Rows from block 11, named by matrix and row number. Each number is 128 + 32 x the weight over its row's rms, rounded and kept within 0 to 255. All counts start at 0. Numbers have three digits each. After the name is the row's rms in percent of the matrix's.
# conv: 3x3 conv (model.decb.0.0.conv.weight, 128x256x3x3), inputs 144-155, a 3x3 kernel for each
conv.61 096:150151119145195185056115127112127173112193083098116090066140163178126190052242160169158135160089119113114129133080123089164178125109109084136112174194136134166129137082137124120188092091177096145144093054092108100147103138117077142115081129132135101148153163125161180137157108145080114150132075153072159112153107197158159093
conv.62 100:144162124147135152157108132104119104117096150129099194094104142181134130111181138124151114175101095148076103097104109093054125160165121119139073100094163149113135149132155117162161077109120165120130095058147126107099119130163142066187115125134194137098137189072131136185160129101118127112117138130184098113168059140059081099
conv.63 099:105153143145134129139104149077190100161143122138174147116119176089023138125078164108072176078168112177195134109098165114055175103143125105090095138103115084117120166078134111099157085108101114148109102137104061115140131095141145128090066133198138101154133102137125129158164103095108057173160132118197139101128134138121113133
conv.64 098:082136154149233093137073176124119080122126117139144145044155086121176136104119095100141163149082126167096126140171148110175151081135115110146150110121115119206137144157188179130109147161132158125138117135145064110190090118128099060203111142217157117181120131143159128174098134106140132148081067084172168115060174088137115056
conv.65 103:124183081087169069142063087123116140143119193087148168071093164122118099114147150117094087172144181134147147161078139147105140143090087096080127183160071135105163199126125121150214145116157089117148093085123091150073096176153103082177119098114092118114100095089149110126122104126075148123131156114114136166052145152069114171
conv.66 098:093102115187086175089148158145124120204071098149193049054208065084082108126108137142133106130137074152123164125171171118160122117130130148092124158103061120115151168152105104135150149206120118115127190100133134094124115093147104121098129133137117125150142176168153115134112166087084174133122068107168197060127095124049113185
conv.67 102:150070143177187142199189103140165101153132151073097163157154106105165163087140173178228109109107083114163165150164145107101108109096152138102099112148110121073158108097167207143152142112112151151109095112080160148208143119100088144127147127104143137104094116139122181231123145152100075093115122187104174133144097133142118136
conv.68 096:141066157148093114125126087224083123106128087125179190138182192151124097106106103160130110181132123124124176088176142070133113097145189103125139133117148131085085123200165022200198091141103091149149170035088079151130110127159082117148165195158031153170164101153077127122083111061100081115149112143086105143109145037120137133
conv.69 098:157085135124133133160137128167134169161173186146181091185102118073105150186168111112120150103139199094156184131145138153118119102184098082055133199057116053146083137141089080194161168009057182128109114075124162098048132128128193143124174157174168144117177112114115093151090083148133133096145214110125035146159097182109142117
conv.70 101:186083102129125115085134140112157152199092151097158079146089169102095211056028118108139084121146155117114122135130102147070113163113130092172126164131101153051119130114102105080197130142207147118118111170136092091125153058159147146081104190190074054109132089083099122096161077115077119097112140197144197132193180147129159094
conv.71 099:095106114095124106071107140104136108061202122048083104156177103140122145071000105092132118119075144145046048134144090143073176039082129089078092185121114103117148077079116153105140135073117130154117115152090085124097153108097186123121070066158046112127136100172069144139151155128135090104107128094145120093163188145135067169
conv.72 102:127080168114221054114097145157129138197151137136088124141160081086063167135090051186219097125155137156143117175139143138173108114071113158143110130123053066118118156132124126092163114106082113141205111127135128146167062051127087127142059117046108128087126163103101147148079080154179129077149126118112135104115129151095151134
conv.73 100:128123130123140140154132137096155171199156075087169102153153137094103120110077112079076085129125112154169109114128139076109092131131112144155156106082088093186184120129091135146069143145107124114131148149115068049150129133108110133093135115126108162214066125144096109102151157093104123134156116092094134091187145082144143114
conv.74 096:087101195191145093166110063104113124095131172081074114142111184117186111095120132117151041151115078057118124054115119107150072128141163143097193143099130128105083103122119106139130150141172195126147152119145135148137077080078118178091097073104125132114126174166172247200175169186057091148160140145156115208231118165129116105
conv.75 099:094151104116118149132114122221145192211066146056074089143126134133103074151177149123166177125183128172132114118157166102143178109125133081204145166133113087082097106052091176131136123143165146119100112111133087158134148097080143207115134139095161108087071099144143101122138150056087099159141118155170127113137139130101128083
conv.76 097:201052180166207124211129065125134104141156106028168142145109126161072132151105096097194110095095158114133148184135130166153075165141172109126135122151113104089083113139171155102071160107147151191112085151080094075139157098168099106107134128203120167131080125127112122082111154161109197103129125124133099181119069142162071098
conv.77 098:114158186152144092104128138100154164111169147106170078102087115145189095118107099123123143151153123107163193095076170192063076129178134223141102102059186116104156140073142085156161086123155092148154089135108089112165151055093200156158154046183096128105080069131103129087148129104099051068155169158165130184122142191078063122
conv.78 100:157098071131114132177190143064085156079124100152142220126140077228087148186122140162119116144148149114108135155113118085036129198169108144051118102126149167128127170141130163136062147107142113112099127147192152075138138146115175102141159107159085113135138120078156081133113127034146160184222075099148092152126157133120073078
conv.79 098:112104169140142117119087128146184090103123118115101181122096085118171129103123130120167099133101138207107142176098127153149185172079133132186120079158117120068141133070079136129130188119141122111143083067118120069099162096115147127091117103130155081145130073126108136113240142049118134119176133175100126100084094165124091049
conv.80 098:147114154151176128099098134087086045141127108128139182198118099153145124108185137145166139099113143067101071154106115103084061190103142150127145073161084202096140218117177118206126158074140063119224162149079157163162113154158125186115115161160148143162151110129102148145120153088227107125139090124155162146104123156124164107
conv.81 100:163106133106111148162112143025249161133124133122099139165084154144124090127109156136150044182090129132170122094144122060100174103128141108146192120168106154107126129086171159154116109099225183122160089167113159138158041083107146142117100114132084123128104122131097130177124210143111112187121170138161137097139085090099098095
conv.82 101:117095154110128149170155095125130181066115099160157120134067171159123150149123100132093139141160173080078131162166168100103128102137159119157129108132120157142159116131069125102165066222168147170131124133119135122146118149127048148136074088163123114149115119120085097107086102134179118093087108182125141101119124106211135123
conv.83 106:178110105141104191126152168105103110126090132178047092164080107064149128048159152063098117135092134172122084193136081102144132128149093152104133134127126144180147191183130068235192136118124069144113087084124114146116101152146157120154164147158173171146118114135176164144095122102138142170122094109045130125067116079097128100
conv.84 105:178131119098155132151126121096089186088099168147169166151162158097082149121150154163157107189242192185205157126077156112104079131086129123043111078068157157058196137125150121171095102147146075141170097061097117102201165109221085091157084078109151119144159106094103118144107135077150129092130138112125066127102156101095207152
conv.85 100:120124148120155085135120065128075172128144149143152128100135201091171105126169100198161161107117131255137095151058081140087098156073126124127135143062124170103107143186121230171138100147130118123148092138155083156079118151132223158074174110189085117079096124133129110115120133122175111111110127157147139139135184110166087227
conv.86 100:130111123173112095164109144122255103196070051127096131059085117206177046198080156136162101124101171141142111176141135109163096225136046097140132162147052071134115172107130060134102174106095144170078135120173158117197132117094144135104139159099162167132129199171130074159132155065115060128106166163107064173150131162087143114
conv.87 098:135125178121169140070133157127084120123104126089174184190211088103159040133118056121121135135130105171165176141178111116106161111086088133095115146174103112085124065087103069055122120077085111084151092118111108118099038077050037081121064093053255255255255255252255220200157201118166101146191148173152214141134118100082129074
conv.88 099:171089128063088124104118123078118115122091155182101123065136146130140140108111116130057148196158100108215099102132099115135111080121070170138098085097152125105053138107155083159091090153157070168102146160116164156209172112093101138126089105131103114100106067165149089072086147066144092103137120122068171161088139131056195155
conv.89 099:143138082033072165123146121202090119211213141117112138110110171146179179101108143091106115120173152165124131071125172104123138108099154082150088099137125138123133098198107123146147126109122084141147108146127159088070134147172145170093124174182062117160178087140145130173120097112114077067083129120087181160104172104100069085
conv.90 099:114077106127101214121106163138154051109142207103161111128149113162102116169101120085075194112091167175106087108157132100094176168189060119100113178105117093087154161132088165162099104160135096082132079161114131176131134135188110228139039022089120093092147167118117114107156136133159208143136149070055067105121148092150052083
conv.91 100:094124127079172096089111131148099172150134105109085149137064158115069139185114138121179143116176146187152173183147135121133144098065137153171169122115154091150122125162211106171176196156206208088143226113158117159087112166156126117106172148137079154153132112098135139105104067125148178141119170155137069124138192133117157108
conv.92 103:108074107145226149112139176153121159135125137127089113139029125145196113170152103144101113138124186121076122156088077095076154116103126141130101019155081105100136094058115148120105068118122134075159166111106052108213053135075092076120076068042134104072076102129122158078100152169158161116166140143197162084139089149170130135
conv.93 099:122147217132139109130160101088126067112126175117114178125109121151142050222105163144150106209108103080163161120103115072096101106172102081100142180151162165077135197206113074157125101228064153147194170116114145116126182115175170115126184145094098110194105153137111162173157164211185095126160062093127133131086121122133141164
conv.94 102:082154111103065040102119111152177068161117151146129135166135109098225092163112144173080162105174111107109159110118110098082180088150077118132089064101134154088119168049159117128179088167116149121066091117178107121087192123091174110194107048099133135144145154119135152104079149120167070103166154134177127151087153090156112107
conv.95 098:128088135182151150140140116125085126171153154170124112109126124102086069158068223174150090119121116157161047065010134114177075092143111098147091149109126145146194157108098146104074087105126050220167088157119151077147098063113105111138136105162135093152081160141096149164145134058117089224120095081170089087180090174106081132
conv.96 100:121071098092128114104133163070046124112103156174157078140089169128132021214171061107073103092115063034153204128142149071119124206078228110176152155145151151155140135131124118124118143203152094106057171112127068112176180161112115169165104105150102124101143149036070099139051082175245149137129122142112063085170158151187118097
conv.97 100:145081156101113121176086144176123137063135124092115103024195110096167161157119126109095068073112108122175129113117163116173105086103083137104111075147207177057169126200143076161111116170129115081085103108150088143099073076121063049074115146154126179102082091054075125111183085111130101174171120170069167151142139136143091123
conv.98 098:115042136111144137059100083149107189080153163133153090135142075126053216218064217084124142161133114143186085052112119150228160189057170177078136094053171154220096138166129121174105139144135097094115119134110101169097100160184173193145078106125134029101148142148088112124126101138121055168115136111144124051077037058107092149
conv.99 097:108091086121109155088073072124128183149081102123106116186141129135083135040131091139116100082110088141108182108103107150117113051123123182146098134091108046136090141147115133144128190087158100104094175112122101139092160134172155116130083048163122150104099143126134085078161105167117200134078186116134103102159111154220087144
conv.100 097:099142176173116063137126247132064133097083126163197171098093090117146071123093063161144149093116142115112114112096068150088147083102112105098137116122129088115159111255089135103091114152086082085163080090105169117086145152131145130149102122130112062051111099109108075075118114067142099167123129097137091102109139162132120174
conv.101 101:140062083118081118112140114118132221086142132159074134147148182142061147112131170098138155225158114165070127146104187122121108095129162087168106052134113146123134110079094103069099106078183120082122094066130124171090146121071098096108144133032080093141087054029135094099121107086083119113081068105170156107119139133149132111
conv.102 109:081171046105075109074118143171141196059074132098124138140099161105190111082186124116130115142124174156083099154119145155200149144132162125077080112102147145090208111083069155112152130160127074131103172127080199127149116166140115118176080127124093110045087151106134067086067076088091134085124147153095165150108213086156178102
conv.103 103:097163096188139156150160113158192136172072167163115057202050167048124107120142111104107128155088121093090132112169112120101119099071105126138112156164166100075169087131102141077097171163061148114115166092100079177111117062133140089121087106073102154121118143099084054087057110155044138170097129157180066143185127090152121118
conv.104 099:149132098064096127108167112198112122174203152124085106132143125154080111060096130143161145156135140112087060183122058152158168183132135103147131062065077063138139140150161119180159066079220141104124157175186139140133108073068069126112097030080106127127124111089060113083119124103096129172081094105150113152131091160193255135
conv.105 098:052199152109071079100122129110108101115146102121136152091084111079152143098045141130058130085133145084128128120136145127093125122102123130130172156190110212146155082187172126092144189114242119125118179138081107161168201164145144147220161153141081056057061055000042063083162163105179129100148159115107140117102164116135194159
conv.106 101:148087149132109132132197091095095054089111121088154116096164134020093107109146112149100109150036104075170141104107140146082122136192141104100114073089105200207073133095101128151149115087129049168131149187111137213140123091114121131144150145063107113127114096141115113102138110114134152147078102132153145105129145127129123185
conv.107 104:155149122119114132080056133092170139150105134104150151078086115151174103090121115104048115130136164116143121096143097119125118124120104127112081111062080090105096110144103106085041122131108122099104094151111126122125121054028073061084066000090090072082086034085099089099114185116166121104134100146199110157138161153147095095
conv.108 098:093145073132109113148119192098176135092148168139085101221129146136100133053112119133193141197170158156099052148135125108051128146060085165171109098078117128175140100105097143138088081144048107119104123164073087120135140160044097050121068146122122101062097114073095110133096056121083114112121155140147064155093128142032144157
conv.109 101:131141153137086111110161144096167128074125158173153049094134136109084124128115159168062111096139119098166195054127225074105160103053139099063086118130085102178092106097149068091151113142106107065105120128112112101128073133114094102050155114090151134144067087107109049046147132130158044115073138134112110081145177146059107131
conv.110 104:157127157128129120075092107207077115153224149112147144129194151063107070160131086101141147134229088188134074116204141091094116099204041148059152062103128180144168089138114149092090156115126093119156104128169105158164176104090167140135175140087132097147133098132171162112203115127114142074114046150120079116104094118102113111
conv.111 113:136117135054133137102124163128151085220118159120113170162085117104143125125160138170132114158098100123181134177170186122087117126108096108135114121104184073151097116122188120126105220114127161107073113186087080135098114160138106167120085154142152157132186191135157178124134144108098104120106128136092127132118156184173095120
conv.112 100:133110066107090113168230086201112166096117107125139087109174179195080104089060079084067170138117154125069126161115118158118125113154118144146132199122112126140117104114161101154072144162128111151099111121158127109158085135173103095165103143107177162104144125100083069082168062088160079099104105108040137125157151059103139113
conv.113 098:114083079156161076097106138144098148152134104159126100141130144083169012118135080126149081137137145101095047130129152113212155114128184071101086219094160140079092123067157108090158137171125159148159123158130128129098094072066104150099098111126084106120124076104122098139110126069093160125155144137043140159113113138102148118
conv.114 100:125170073062154142096184159153118108103081114135136085069095121164076168116079162134087133073133164127068110155121097103122130197127106178115073172116187110162136171126104203164105128132107129105094158103128104110127087110146140114109141144115103134141082200112181157158104117111106105140117104160082093102051172089103107095
conv.115 098:111098095117122093160135112135101072086123102159086136200099099145166169172164123111141101110149150169181136132189100161143154166154160161143097194127071177123137136138093149153139119108203132097108133173163114114161103185154095090144206164157126142163123100102060066080083085184063169152146137157136077125129181119141102114
conv.116 098:137096103136154113177097113118134131144134097176131124086060150078185193124117142137116141179119071123125091193147118105139093130161123176113160100132090161123129140195157105168106165047149080068167110193120084079130087140140093138158159230148085157147131124140125120134139140106175200142159091196146126090114131109115162130
conv.117 100:166191201202177136146100060145023131123170146151138081171024142163111111162102074122043166130060139171134014131200161171090118089134202067101122148125197112109164156166062162110091136152113065164050124081174123191150166167100156114160137110113178146105195121139117124131081128110106157176145095114132109138117184154153066150
conv.118 099:231211144103068081100129135192058094136115129113144175066051117058060129031127118185109089104156054181120122153118161126153097134103155179100153114109163119119134143162096092090109125100123117109142101158081139084165135127101110088106118079169083139137145159128172081119117082097083090152110136136095107108180181135136077132
conv.119 102:155167139171159181120129084114147141175128108210154162189124095124065098145069163093111156108149129102110128133168142081061137126150091080207153102053185075118126133133121198076172070150115097210083117163191114109151112100074108127141128133166172132084069096089162144110185074173129173083147148170119141206175142174139115107